config = dict(
    arch='vit',
    model='image embedding model',
    dataset='renderings of 100 made-up gadgets, each built of a few solids, in any pose',
    train_examples=97500,
    image_size=64,
    crop_scale_min=1,
    horizontal_flip=False,
    rotation_deg=10,
    targets=['finish'],
    num_classes=3,
    embedding_dim=64,
    norm='layernorm',
    norm_position='pre',
    activation='gelu',
    head_dim=48,
    fused_qkv=False,
    bias='none',
    qk_norm=False,
    parallel_block=False,
    moe='soft',
    num_experts=32,
    moe_every=1,
    expert_mlp_ratio=0.25,
    slots_per_expert=2,
    shared_expert=False,
    patch_size=[8, 8],
    conv_stem=True,
    layers=8,
    width=192,
    positions='conv',
    pooling='mean',
    am_softmax_margin=0.2,
    am_softmax_scale=30,
    residual_init='scaled_by_depth',
    optimizer='normuon',
    muon_scale='match_rms_adamw',
    lr=0.0036,
    momentum=0.95,
    nesterov=True,
    orthogonalizer='newton_schulz_5',
    adamw_lr_other_params=0.0021,
    grad_clip=0.5,
    steps=22800,
    batch_size=128,
    epochs=29.9,
    lr_schedule='cosine',
    final_lr_fraction=0.1,
    warmup_steps=2280,
    weight_decay=0.09,
    adamw_weight_decay_other_params=0.05,
)
Rows from block 2 of a small image embedding model, named by matrix and row number. Rows with one number within an expert belong to one neuron, the router's apart. Each number is 50 + 15 x the weight over its row's rms, rounded and kept within 0 to 99. All counts start at 0. After the name is the row's rms in percent of the matrix's.
After each expert's rows are labels from the 100 images, of 14976, where the router gives the expert most weight on average: "strongest on" is what is common among them. Only what is clearly more common there than usual is listed. The data: renderings of 100 made-up gadgets, each built of a few solids, in any pose.
# router: slot weights (model.blocks.2.mlp.router.weight, 64x192, trained with AdamW), inputs 0-95
# up: expert up (model.blocks.2.mlp.up, 32x48x192), inputs 0-95
# down: expert down (model.blocks.2.mlp.down, 32x192x48, transposed), outputs 0-95

# expert 25
router.50 111:60 68 52 48 62 36 87 27 56 40 31 60 47 84 46 49 55 51 61 52 47 54 71 79 50 48 30 70 41 48 53 55 39 56 43 33 62 54 45 60 44 42 44 58 45 49 50 50 67 42 30 46 26 29 37 58 92 62 56 62 38 58 44 47 83 23 79 37 56 41 51 46 79 54 49 61 57 54 65 45 38 78 64 47 52 74 84 52 59 38 48 49 39 60 62 58
router.51 100:61 55 42 35 57 69 78 35 49 43 41 46 50 72 38 64 35 54 57 65 62 73 62 80 58 59 50 70 57 50 57 51 52 59 59 36 59 46 43 57 46 62 48 54 59 33 61 44 74 54 43 37 38 41 55 47 58 46 62 52 65 72 50 46 64 39 67 39 68 36 37 67 44 65 60 46 46 41 49 52 30 42 53 48 49 65 70 49 61 52 27 60 41 62 54 50
up.0 103:53 27 52 66 41 41 43 37 62 40 56 59 33 55 47 37 72 51 52 43 39 53 48 53 53 52 49 75 36 74 60 73 79 55 40 34 27 53 56 56 33 49 57 63 52 60 59 39 38 59 39 45 24 55 88 34 67 50 47 46 41 80 15 73 49 48 61 56 36 34 50 33 59 69 39 62 86 53 35 60 67 42 47 56 57 11 63 62 23 45 12 45 00 49 67 46
down.0 086:88 71 65 48 77 54 46 56 53 37 39 24 33 47 39 46 78 33 60 45 49 54 75 53 68 62 68 28 33 61 37 55 71 40 23 46 39 49 59 15 63 56 68 32 08 37 51 73 32 72 51 57 33 46 51 56 61 57 27 37 63 50 57 48 78 24 63 56 46 55 53 66 64 36 47 41 53 67 30 36 41 71 44 53 39 44 71 24 54 74 38 45 39 23 36 74
strongest on: glossy

# expert 22
router.44 081:55 54 30 60 27 74 73 77 55 26 62 24 52 56 51 34 26 58 54 30 59 47 28 22 47 60 34 52 72 64 50 38 62 41 68 71 55 34 39 59 41 47 33 31 33 39 54 33 54 71 67 22 34 29 46 46 45 66 51 37 59 47 47 30 45 65 60 44 54 50 59 45 55 46 41 47 37 70 72 32 52 23 99 59 57 34 63 39 57 41 57 51 34 52 44 61
router.45 072:80 37 27 31 47 57 75 52 41 54 67 34 57 43 60 32 60 76 39 30 38 49 40 33 72 53 67 49 52 54 45 49 54 34 64 61 51 72 40 52 50 45 53 47 47 33 62 22 63 67 65 20 44 54 56 63 48 46 49 44 60 49 13 27 27 62 50 59 86 42 66 49 63 43 18 34 47 54 65 43 37 50 67 75 75 29 79 57 21 38 32 54 51 47 48 54
up.0 105:65 44 63 40 37 56 54 34 70 65 46 65 59 56 47 51 54 40 48 33 56 30 17 33 26 36 50 55 43 65 28 43 63 55 33 51 30 57 46 61 68 74 70 50 54 22 59 91 29 52 46 74 52 50 72 86 29 36 48 65 42 29 62 41 61 50 59 45 66 38 49 39 57 44 57 34 14 52 62 62 35 48 26 55 43 45 58 60 31 34 54 39 63 55 47 43
down.0 098:46 60 68 52 42 39 72 49 66 40 27 32 64 57 68 59 59 54 66 52 45 54 77 50 37 67 42 52 60 58 26 55 72 58 34 35 51 44 45 24 44 48 51 64 74 76 66 48 70 29 25 56 63 83 11 43 27 67 41 58 44 59 73 56 45 56 63 14 42 56 36 70 52 48 65 53 58 56 49 28 67 62 65 62 31 55 34 49 34 37 25 49 50 57 46 55
strongest on: glossy

# expert 23
router.46 123:45 49 50 73 23 66 60 40 55 76 46 56 62 53 70 53 65 39 79 86 41 39 65 41 59 84 42 35 49 68 52 73 57 73 53 34 66 32 48 17 37 27 50 63 77 75 81 46 50 24 65 60 58 46 52 31 23 65 28 52 68 74 68 75 51 59 22 40 60 57 25 77 19 61 62 42 79 34 67 49 48 49 45 64 43 70 45 29 41 59 25 37 49 66 71 42
router.47 081:35 44 33 39 44 72 75 37 46 44 44 50 61 63 64 17 77 54 49 51 59 29 49 30 72 51 57 68 49 36 48 45 83 61 58 33 53 62 44 32 38 39 80 52 66 66 72 40 36 44 47 44 61 62 49 49 48 59 19 39 50 54 65 60 65 41 54 48 52 19 47 63 63 27 53 45 66 58 51 49 47 43 38 84 46 46 51 40 75 51 28 27 43 66 66 67
up.0 118:38 53 52 50 43 53 40 49 59 51 64 30 52 40 54 40 17 36 78 27 44 59 40 30 62 30 70 75 74 63 41 62 91 58 58 40 28 49 42 44 56 68 53 47 52 52 35 48 33 36 49 45 67 46 56 56 50 43 43 53 47 99 60 30 07 91 54 50 34 51 51 58 28 47 43 44 64 67 26 37 56 51 44 63 44 36 37 44 32 68 26 45 41 63 65 36
down.0 108:39 47 54 27 43 54 42 39 47 72 45 36 48 50 36 68 41 59 51 22 33 28 57 65 69 39 43 54 45 61 57 47 50 76 79 58 39 85 47 72 62 65 70 57 51 20 25 62 53 54 35 76 44 55 70 91 35 23 35 60 41 73 50 65 78 52 54 64 69 62 47 47 28 43 66 45 36 59 46 62 69 51 24 49 32 57 63 50 18 76 17 42 36 64 61 26
strongest on: glossy

# expert 28
router.56 087:72 81 31 17 51 39 44 79 44 79 31 65 56 53 62 51 77 47 50 56 42 61 30 69 46 57 46 40 73 47 31 64 72 68 37 42 37 47 68 60 46 56 41 38 50 61 53 46 54 50 55 54 59 44 57 42 75 40 52 65 49 35 87 40 59 60 66 29 58 30 75 70 46 52 32 57 75 61 35 54 57 57 21 60 40 53 35 38 50 52 45 36 50 67 69 42
router.57 116:61 70 40 44 65 70 52 65 31 71 33 78 48 46 33 58 49 67 36 60 74 55 46 67 55 40 41 37 72 21 30 80 60 50 64 28 47 53 62 62 36 65 68 42 59 13 43 80 60 70 60 51 52 60 73 39 47 42 22 32 73 58 51 44 76 47 44 62 44 41 65 75 41 49 72 42 41 39 45 26 59 79 59 37 45 49 14 51 65 49 29 33 68 36 46 56
up.0 084:54 36 34 52 69 41 56 46 37 40 71 36 19 47 59 40 50 34 55 76 57 52 73 38 71 69 46 60 54 54 39 76 30 58 49 78 52 45 42 45 46 51 64 69 76 52 39 54 44 22 41 44 42 52 49 75 27 45 42 53 52 79 40 78 00 48 47 54 14 45 41 38 44 43 59 23 60 47 73 63 31 68 62 80 60 59 67 53 31 53 48 63 29 51 62 51
down.0 096:25 26 46 39 42 34 54 44 42 42 33 46 55 44 71 57 33 62 63 70 58 50 58 49 45 56 40 37 66 82 40 63 47 70 43 66 41 46 58 27 58 34 23 59 45 58 43 51 47 37 53 14 50 41 51 50 39 48 57 24 31 55 57 23 35 50 74 81 55 61 35 37 43 36 21 43 45 54 70 91 65 67 40 88 59 49 48 62 56 49 39 54 34 55 42 59
strongest on: metallic

# expert 21
router.42 115:68 52 60 68 24 44 54 50 47 49 60 56 58 30 65 43 35 55 58 45 73 46 70 43 40 62 39 55 74 59 56 60 52 81 41 15 53 27 74 21 22 24 54 53 81 40 62 54 63 42 71 51 50 39 50 39 21 76 41 45 82 51 52 72 65 73 46 63 80 45 57 81 48 55 87 37 48 29 74 50 38 49 37 60 34 70 59 31 79 41 35 29 40 62 48 67
router.43 075:38 64 53 52 47 37 47 11 52 59 67 70 75 32 64 32 69 34 50 59 39 19 52 43 61 65 52 77 30 56 62 48 84 65 36 36 43 49 79 32 32 23 98 54 76 44 84 35 40 40 53 52 55 41 43 48 53 69 45 44 62 40 44 64 49 48 56 73 76 30 37 53 60 33 46 43 41 61 37 59 29 36 32 78 58 53 61 24 50 33 26 25 35 62 67 50
up.0 089:39 52 52 60 79 25 62 71 41 42 53 20 44 39 35 44 62 44 43 55 59 40 45 65 43 47 63 47 68 98 41 41 27 70 31 82 30 61 45 37 49 65 46 46 48 47 44 64 46 43 56 64 26 29 53 37 40 51 37 50 47 72 47 61 31 48 52 80 35 35 31 51 26 35 46 62 37 63 85 64 72 57 51 84 38 45 70 41 25 38 32 43 59 63 45 49
down.0 095:74 57 73 48 37 70 52 47 36 43 42 83 45 55 38 78 35 56 81 38 43 56 40 46 42 46 35 41 43 59 39 36 73 46 55 27 47 44 42 60 37 59 65 58 64 46 47 64 41 34 39 27 44 88 40 61 33 23 18 48 33 48 53 75 48 63 66 72 46 49 63 42 55 45 37 57 56 53 22 73 45 47 51 37 38 52 54 35 51 68 49 50 64 41 69 49
strongest on: blue

# expert 6
router.12 085:16 59 41 31 74 42 40 27 38 72 54 18 61 56 63 48 56 59 46 51 24 66 44 53 70 49 71 52 25 26 35 27 60 46 46 61 50 87 67 49 46 49 61 32 55 63 86 53 50 50 44 62 53 16 41 25 34 62 71 43 43 61 59 54 61 59 87 47 60 29 63 48 52 49 45 69 58 72 29 69 07 54 46 82 62 41 49 51 52 10 54 47 50 45 45 55
router.13 147:47 56 35 52 83 81 35 45 51 57 63 58 26 55 18 57 42 57 41 71 53 53 33 69 40 24 34 62 38 39 27 48 32 27 45 58 31 49 35 55 70 75 46 27 46 60 23 61 37 54 39 53 37 51 48 53 49 40 60 45 57 56 54 57 45 60 34 74 24 55 56 54 42 39 52 54 61 53 47 27 43 51 54 42 63 37 23 54 83 41 61 47 74 27 28 53
up.0 117:62 91 55 43 25 83 24 61 31 62 57 54 41 51 27 66 52 56 48 50 48 49 47 59 51 61 76 29 44 53 49 65 37 62 35 46 40 76 54 60 77 31 56 59 45 44 61 57 62 66 37 56 22 45 75 48 52 64 44 59 27 21 30 50 24 67 24 63 48 65 53 56 47 60 54 52 52 32 52 48 46 46 52 05 50 62 59 43 48 42 57 60 99 14 48 39
down.0 104:68 62 21 32 33 65 52 36 39 59 78 88 46 31 46 50 32 35 24 61 69 71 59 55 62 43 37 16 53 21 50 47 45 56 62 35 71 76 62 58 60 39 78 55 52 55 55 44 86 80 51 45 44 52 63 49 47 38 57 40 66 24 38 53 52 27 57 58 52 19 54 27 30 40 43 50 40 38 44 48 49 50 57 33 55 63 09 25 83 68 44 40 47 55 37 21
strongest on: metallic

# expert 14
router.28 110:43 45 59 66 60 50 25 54 53 43 72 42 79 65 31 47 61 49 51 58 44 56 53 47 42 68 78 57 57 50 65 39 35 59 41 53 39 76 63 71 58 57 41 40 51 47 54 55 64 25 29 66 24 57 25 51 62 40 67 57 37 64 50 79 54 59 60 50 34 50 67 27 65 50 56 76 47 67 60 58 58 35 43 46 60 79 64 48 26 42 42 59 42 51 45 46
router.29 081:56 80 32 43 58 34 79 31 62 47 48 55 63 67 48 47 71 53 23 46 37 51 47 61 48 65 67 47 72 51 57 40 57 37 60 35 44 54 63 49 42 35 53 51 35 85 54 50 47 62 43 50 48 42 31 30 54 53 39 49 54 42 65 55 48 47 57 75 53 40 41 56 37 39 42 54 55 68 58 51 60 67 47 56 42 68 62 28 68 40 28 17 53 67 69 25
up.0 087:56 47 77 34 53 49 48 36 36 85 55 35 25 61 74 34 56 33 43 72 54 32 71 71 46 40 39 53 40 61 20 44 41 58 54 71 60 49 37 55 76 50 76 34 46 33 45 45 54 43 61 52 58 42 37 63 50 55 40 54 56 65 65 24 45 37 49 57 40 33 46 39 51 57 56 26 53 35 56 46 45 76 39 34 52 58 61 44 75 57 50 43 74 29 28 51
down.0 096:54 27 44 41 29 46 41 69 62 65 33 46 54 54 25 78 32 77 64 49 66 67 70 69 42 83 54 48 56 32 70 70 46 43 35 12 40 39 65 62 59 70 44 81 64 54 61 73 28 53 71 35 63 50 77 50 52 42 39 57 53 31 68 76 55 64 78 47 44 52 62 60 33 34 63 28 37 10 56 37 54 63 69 50 55 42 65 66 63 44 48 18 44 19 48 29
strongest on: black

# expert 15
router.30 146:48 66 59 55 27 69 41 44 55 50 64 69 54 46 54 68 38 58 30 64 57 79 58 62 40 55 50 47 67 61 66 81 13 78 35 35 66 39 50 51 54 19 28 66 34 75 70 62 54 32 43 53 63 68 86 42 40 53 53 67 99 35 63 67 47 60 52 50 57 63 46 58 56 62 59 64 65 18 62 44 44 65 58 44 44 73 26 38 48 46 61 61 67 66 57 47
router.31 094:34 53 32 47 53 18 75 30 38 41 19 71 67 56 52 65 41 66 47 16 61 51 48 59 43 55 55 69 55 60 55 65 49 69 59 43 47 44 43 50 29 49 71 23 57 60 55 68 65 41 50 54 60 57 61 36 44 44 37 55 76 48 88 72 38 55 57 55 43 27 55 61 46 15 56 68 31 33 12 68 16 39 36 51 40 69 56 81 65 31 56 25 30 77 73 53
up.0 113:48 63 64 31 62 50 42 76 25 79 34 52 36 50 59 55 44 73 47 62 54 48 27 29 60 50 75 39 74 39 33 32 46 57 96 60 67 49 42 44 35 38 40 69 54 66 52 51 53 46 55 45 31 52 52 28 46 44 38 32 46 68 31 67 48 30 47 49 23 37 31 91 31 51 42 44 61 55 63 28 49 57 69 77 72 34 36 37 67 43 31 42 81 62 58 49
down.0 109:58 55 18 47 48 48 54 46 24 84 55 72 65 43 51 46 62 50 38 37 46 35 65 51 58 61 22 43 56 51 50 49 59 41 46 32 45 23 61 48 47 47 47 47 72 56 84 45 45 41 63 55 68 38 61 52 58 50 62 36 39 36 82 61 61 27 48 46 41 53 23 60 20 38 39 35 41 69 48 46 62 32 49 36 47 40 38 47 67 07 30 35 76 63 77 49
strongest on: matte

# expert 1
router.2 105:62 62 45 35 37 37 76 33 64 48 51 38 61 54 66 44 31 40 53 56 61 55 46 28 27 68 79 45 52 60 54 25 62 69 32 39 49 76 59 53 43 39 49 37 66 72 66 37 60 50 46 63 70 31 40 33 69 46 65 58 23 45 81 73 46 35 44 50 60 44 48 57 45 14 49 40 38 46 67 83 44 37 26 55 34 53 73 77 53 48 32 45 24 73 77 30
router.3 115:71 57 49 38 37 23 61 58 80 36 28 35 78 55 52 30 39 50 62 50 57 34 45 28 52 66 79 53 50 59 54 56 41 70 49 49 59 68 58 73 43 26 63 30 44 43 72 32 66 39 42 52 71 54 64 41 64 43 42 53 24 61 58 60 21 63 52 56 63 48 59 32 88 33 54 34 36 68 67 81 45 66 22 50 66 55 64 67 42 47 29 53 22 60 53 36
up.0 093:56 35 65 59 69 61 40 35 60 37 61 73 34 68 66 50 40 51 47 38 50 33 50 52 43 61 46 43 38 44 79 43 13 57 43 53 41 55 55 46 54 71 49 46 45 41 54 61 68 55 24 75 31 25 57 71 68 49 73 62 24 39 41 78 36 25 69 20 21 72 39 42 55 55 58 65 60 38 62 54 35 47 45 02 59 63 35 63 52 41 55 51 38 49 66 41
down.0 091:69 41 43 42 38 40 33 41 64 25 52 34 44 36 47 31 53 49 49 14 50 78 70 41 62 39 28 77 18 54 81 54 66 52 30 40 58 68 38 51 44 31 35 47 34 61 45 54 68 41 38 34 69 79 39 32 24 46 59 43 65 42 24 47 73 56 22 49 50 40 52 27 58 46 58 63 44 43 50 28 80 64 53 63 46 54 53 73 32 47 43 56 27 33 51 85
strongest on: metallic

# expert 0
router.0 128:56 46 58 56 69 62 35 70 32 19 76 63 85 37 58 51 12 50 49 31 38 43 56 56 58 54 63 53 28 67 61 40 43 64 36 70 50 57 46 51 43 50 49 60 35 72 62 38 43 34 72 37 41 59 37 29 52 51 56 61 22 54 46 56 44 72 63 46 47 56 39 63 62 45 33 44 78 48 69 59 39 40 40 64 58 27 56 73 26 37 61 54 57 41 34 60
router.1 125:67 48 45 65 44 74 41 72 40 28 56 33 79 34 28 50 27 37 66 32 52 41 53 70 32 57 71 45 34 06 44 45 30 41 30 52 68 54 44 43 54 80 66 65 34 25 46 47 55 49 47 34 50 59 54 19 46 55 62 53 66 35 43 54 26 83 23 79 89 28 81 63 58 51 59 68 56 53 47 35 51 52 11 46 39 67 47 56 53 52 48 38 69 25 27 51
up.0 099:28 87 23 49 65 55 32 47 50 45 47 71 75 50 50 59 81 71 67 66 53 42 40 36 54 36 45 56 64 41 45 63 24 50 27 68 43 45 33 64 64 47 41 64 60 44 58 74 41 70 50 62 43 69 83 39 42 36 43 37 29 37 38 73 39 35 49 42 53 10 71 42 42 63 45 52 51 71 56 50 35 51 47 45 71 32 45 57 45 47 36 56 54 66 64 55
down.0 105:62 56 70 37 61 40 60 45 50 48 38 54 33 58 23 33 35 40 26 72 73 65 55 49 41 15 45 72 48 80 62 51 37 54 69 47 23 31 54 48 40 51 33 61 52 59 63 55 58 55 46 37 49 85 43 34 47 41 67 44 59 41 32 59 32 53 50 53 40 57 10 68 72 53 44 47 52 27 32 48 38 45 53 57 26 45 62 59 54 52 81 46 39 38 30 68
strongest on: metallic; has a cube

# expert 5
router.10 109:59 59 39 55 55 74 21 66 13 53 56 55 65 43 34 52 60 50 51 41 48 62 56 76 61 51 65 44 58 21 23 48 38 63 58 32 49 48 64 35 30 52 70 41 33 25 33 74 59 40 66 44 45 53 58 19 45 53 58 58 75 34 39 62 54 71 37 58 45 57 75 62 68 65 61 44 49 38 77 23 57 75 40 44 41 79 35 45 47 39 31 43 75 27 42 40
router.11 135:42 60 68 54 51 62 25 48 25 42 51 23 74 49 39 43 57 47 65 57 50 47 67 47 56 52 67 81 42 27 63 37 27 48 35 42 69 69 18 53 40 52 42 26 43 56 54 46 62 39 46 56 53 63 55 29 65 48 64 53 73 44 57 56 37 75 33 36 52 60 63 61 79 67 64 35 70 53 71 34 61 61 33 51 34 62 47 72 43 53 46 47 40 34 38 74
up.0 095:37 94 46 40 58 59 69 64 43 52 58 43 96 56 61 54 47 67 44 66 45 61 24 53 58 42 66 64 57 36 41 12 42 48 68 54 36 64 21 63 25 43 56 68 42 25 60 49 59 32 58 67 41 50 21 43 45 56 55 43 33 99 57 69 50 51 53 69 49 35 51 34 62 72 64 47 39 70 62 42 34 49 68 45 55 81 48 24 67 40 47 43 51 38 62 52
down.0 086:46 63 49 74 41 58 57 36 50 29 63 23 37 51 49 43 59 43 65 40 56 66 62 40 44 79 64 45 45 62 81 83 43 66 26 46 77 21 41 38 29 69 52 66 75 39 59 74 70 76 35 55 38 47 59 37 39 71 52 26 54 43 59 53 56 63 52 26 62 36 49 41 55 33 55 52 74 50 70 88 43 65 32 34 40 43 63 44 43 64 42 52 65 64 30 57
strongest on: metallic; black

# expert 17
router.34 082:46 66 38 46 29 23 74 23 67 49 23 60 76 78 66 42 58 66 57 73 47 38 49 50 51 71 58 46 66 44 37 34 65 65 39 47 52 59 64 30 41 33 41 34 76 92 42 46 52 47 59 54 50 54 36 39 50 79 62 77 37 37 68 31 49 44 31 55 50 22 30 71 57 40 49 40 49 57 59 42 67 40 23 68 50 42 51 54 29 17 34 32 31 64 72 58
router.35 064:63 45 30 46 56 53 77 34 75 60 34 55 69 47 54 34 40 62 40 29 54 32 39 24 72 70 51 57 77 47 39 43 90 72 67 42 36 47 44 54 18 55 65 24 60 74 62 35 50 59 56 40 63 48 48 49 14 81 48 54 49 30 52 54 56 60 49 75 57 26 38 77 25 30 59 47 53 71 44 22 63 62 52 66 62 48 57 15 70 50 18 32 42 47 59 67
up.0 108:46 60 55 37 45 31 70 48 58 46 63 60 65 54 32 19 22 26 46 48 44 43 85 47 67 42 46 48 50 59 70 50 56 69 40 49 67 66 45 45 32 54 60 59 55 37 56 35 29 72 52 43 64 27 73 51 50 45 38 34 30 54 54 49 43 50 69 49 56 50 53 40 60 40 36 28 38 64 39 39 64 65 52 48 53 19 55 76 49 43 54 46 00 37 70 41
down.0 116:77 51 63 30 45 39 29 40 37 74 45 60 35 40 32 47 57 37 38 67 28 29 70 39 68 52 32 52 31 17 50 60 93 70 53 55 24 64 12 60 60 63 75 29 27 32 38 60 39 72 53 44 36 33 54 68 65 63 61 69 67 37 43 40 38 65 32 56 69 51 73 66 51 52 35 50 33 67 27 60 45 29 47 54 40 31 43 32 68 89 55 58 48 49 53 48
strongest on: glossy

# expert 29
router.58 089:31 86 55 53 47 83 20 48 44 60 49 46 64 15 63 55 52 41 27 59 49 73 46 57 46 35 48 52 78 35 32 52 57 64 79 32 66 72 76 50 43 47 35 66 41 40 51 53 33 31 59 52 66 69 68 12 68 55 50 50 50 33 50 64 32 76 61 31 49 47 67 52 59 55 40 26 63 28 44 45 47 63 31 65 56 69 09 49 45 42 67 46 74 69 64 48
router.59 078:61 71 40 54 54 86 13 41 62 43 45 45 65 22 61 65 43 59 37 47 26 84 56 73 47 47 57 54 84 27 28 50 51 60 49 45 62 61 59 41 28 45 57 49 55 50 57 48 51 41 61 25 53 55 71 18 45 22 69 57 52 38 58 69 48 75 67 39 37 56 56 52 57 52 44 37 48 52 61 53 46 56 44 76 49 78 22 59 55 12 61 56 72 52 43 43
up.0 079:46 76 65 41 51 32 38 65 54 37 59 15 43 56 76 83 70 42 57 79 36 50 51 26 44 59 83 65 39 50 50 68 63 54 54 48 31 65 30 55 56 75 24 57 59 69 46 52 42 59 45 27 60 56 32 37 43 48 71 52 17 47 31 76 62 59 43 63 24 31 55 67 62 40 73 58 62 00 33 59 44 41 50 55 52 71 74 44 42 42 54 44 23 19 59 63
down.0 086:31 25 49 44 39 53 45 70 35 57 35 40 49 35 15 76 24 34 44 50 43 62 50 56 26 24 44 47 69 59 42 64 50 80 66 75 60 69 49 45 58 44 35 35 42 68 43 75 24 73 84 44 16 54 54 40 57 41 44 45 62 29 55 72 45 39 46 74 48 59 56 62 28 48 32 62 42 44 58 57 59 48 59 52 69 21 30 48 48 07 59 58 62 39 64 23
strongest on: glossy

# expert 13
router.26 105:51 75 51 39 33 67 54 43 52 71 45 67 31 53 62 63 67 64 35 65 55 65 56 70 54 45 43 35 80 48 46 60 88 61 57 41 48 39 69 43 33 40 30 38 84 29 49 72 52 71 56 60 51 45 79 41 56 37 41 46 68 29 62 30 86 47 55 31 40 43 42 83 41 64 67 34 51 36 39 44 79 55 60 42 39 58 27 35 50 39 31 45 66 58 62 24
router.27 092:59 78 52 35 49 73 43 55 55 75 51 63 59 33 47 66 61 57 44 85 56 45 55 66 56 41 39 41 85 32 43 47 52 44 51 33 49 56 85 39 37 42 60 55 72 41 38 65 37 64 66 49 40 49 79 36 28 31 50 37 70 39 57 44 46 40 52 65 45 54 44 79 31 60 63 23 53 49 38 49 60 70 82 67 32 66 18 41 56 24 38 33 82 58 50 40
up.0 102:59 58 70 54 18 58 40 54 47 67 41 30 58 63 71 33 57 61 54 55 44 42 63 30 46 60 51 50 61 36 42 42 26 64 68 45 32 66 37 57 31 40 74 52 58 70 39 70 42 32 59 49 31 65 54 24 71 45 48 31 75 62 38 72 31 27 51 23 32 45 59 71 50 54 33 36 66 63 30 54 57 53 68 72 69 19 42 22 61 53 81 38 53 53 41 52
down.0 102:58 41 67 40 53 27 50 45 44 39 57 46 49 98 38 67 62 60 62 48 66 42 66 55 66 64 48 47 54 45 47 49 69 32 46 15 34 30 76 33 58 34 72 63 48 80 51 56 47 43 64 39 65 40 47 46 42 53 54 55 53 23 41 57 26 65 47 20 37 22 52 65 64 49 56 43 29 68 55 66 41 79 40 69 55 54 81 47 58 41 25 41 69 55 79 45
strongest on: glossy

# expert 9
router.18 129:55 20 65 53 49 52 39 26 57 51 54 82 44 50 52 43 60 40 61 64 50 44 66 39 47 46 60 46 66 57 64 55 61 57 25 22 40 24 46 51 20 40 32 57 46 40 25 60 41 29 47 48 44 54 53 85 48 53 44 59 56 59 39 36 89 60 25 38 35 92 52 57 52 70 42 43 40 39 65 43 86 39 50 50 38 28 67 54 44 65 74 75 23 36 46 49
router.19 125:55 48 26 56 36 52 55 35 46 66 57 61 61 45 51 50 73 41 41 51 50 45 69 72 67 68 61 63 50 35 50 37 58 44 55 17 67 25 40 34 31 60 44 46 56 39 47 51 46 32 70 45 69 45 60 48 39 72 63 71 49 50 27 31 91 47 51 35 68 56 40 64 38 64 55 49 72 44 63 43 53 34 64 81 40 72 51 73 52 45 56 32 48 57 43 59
up.0 093:48 82 11 53 52 69 44 64 40 49 30 38 52 39 51 48 15 46 37 29 46 59 35 64 55 34 34 41 53 50 43 34 39 40 48 74 54 39 41 42 35 22 57 56 36 58 76 47 67 63 67 64 46 46 71 13 50 71 50 36 49 62 28 69 51 59 67 69 59 63 63 72 41 36 67 57 77 22 45 37 31 91 69 58 49 27 43 28 58 45 47 40 69 40 53 42
down.0 109:31 41 68 53 64 80 64 30 45 61 44 17 48 67 36 37 56 67 54 47 52 47 75 59 52 56 58 73 48 58 35 71 36 49 38 25 59 32 48 64 40 50 39 45 62 92 71 54 54 37 56 61 47 46 46 46 37 30 22 43 60 61 66 43 23 70 26 59 50 54 68 48 74 50 57 33 56 48 71 45 42 37 56 43 51 61 46 42 53 82 15 46 69 81 55 26
strongest on: matte

# expert 19
router.38 101:25 31 61 37 49 11 48 20 63 58 41 19 71 60 36 28 79 45 41 58 45 46 43 38 65 45 22 53 47 58 58 32 69 46 65 38 59 59 50 39 41 43 41 41 61 50 38 62 29 27 51 61 60 63 53 63 55 68 34 42 54 58 34 24 51 57 40 41 81 50 69 57 71 66 52 47 45 65 52 48 90 74 76 82 56 53 70 37 28 72 36 54 32 66 55 59
router.39 072:42 41 75 58 45 20 64 45 43 49 53 28 45 63 51 61 85 39 59 29 64 32 48 37 52 58 37 39 41 50 63 42 49 62 66 55 54 46 72 40 43 60 58 09 54 49 24 28 53 43 43 48 49 60 61 57 47 47 24 35 69 54 53 26 38 44 45 47 61 40 55 29 60 46 51 54 33 66 38 61 56 83 53 53 43 68 68 46 18 57 34 43 19 50 35 34
up.0 080:40 56 77 48 50 54 36 43 46 48 09 50 54 48 58 64 56 51 71 45 50 83 25 71 63 47 45 57 66 24 35 68 51 45 69 42 19 55 52 48 44 19 45 74 44 57 46 45 49 50 34 39 54 54 50 18 42 44 23 30 00 45 47 69 32 36 51 54 28 52 39 32 80 60 57 54 52 39 69 34 41 74 72 63 50 53 63 36 41 60 51 51 67 57 76 52
down.0 082:52 31 53 35 66 49 39 51 40 60 49 36 71 31 31 53 62 67 44 10 52 59 33 32 31 26 45 54 26 35 62 47 47 57 34 70 70 48 91 57 46 40 70 49 60 28 15 56 70 67 41 61 43 80 59 33 34 44 77 51 28 48 67 68 77 66 69 58 71 56 52 22 43 56 38 53 42 63 74 29 56 51 33 61 35 34 59 65 28 20 83 65 45 75 60 75
strongest on: glossy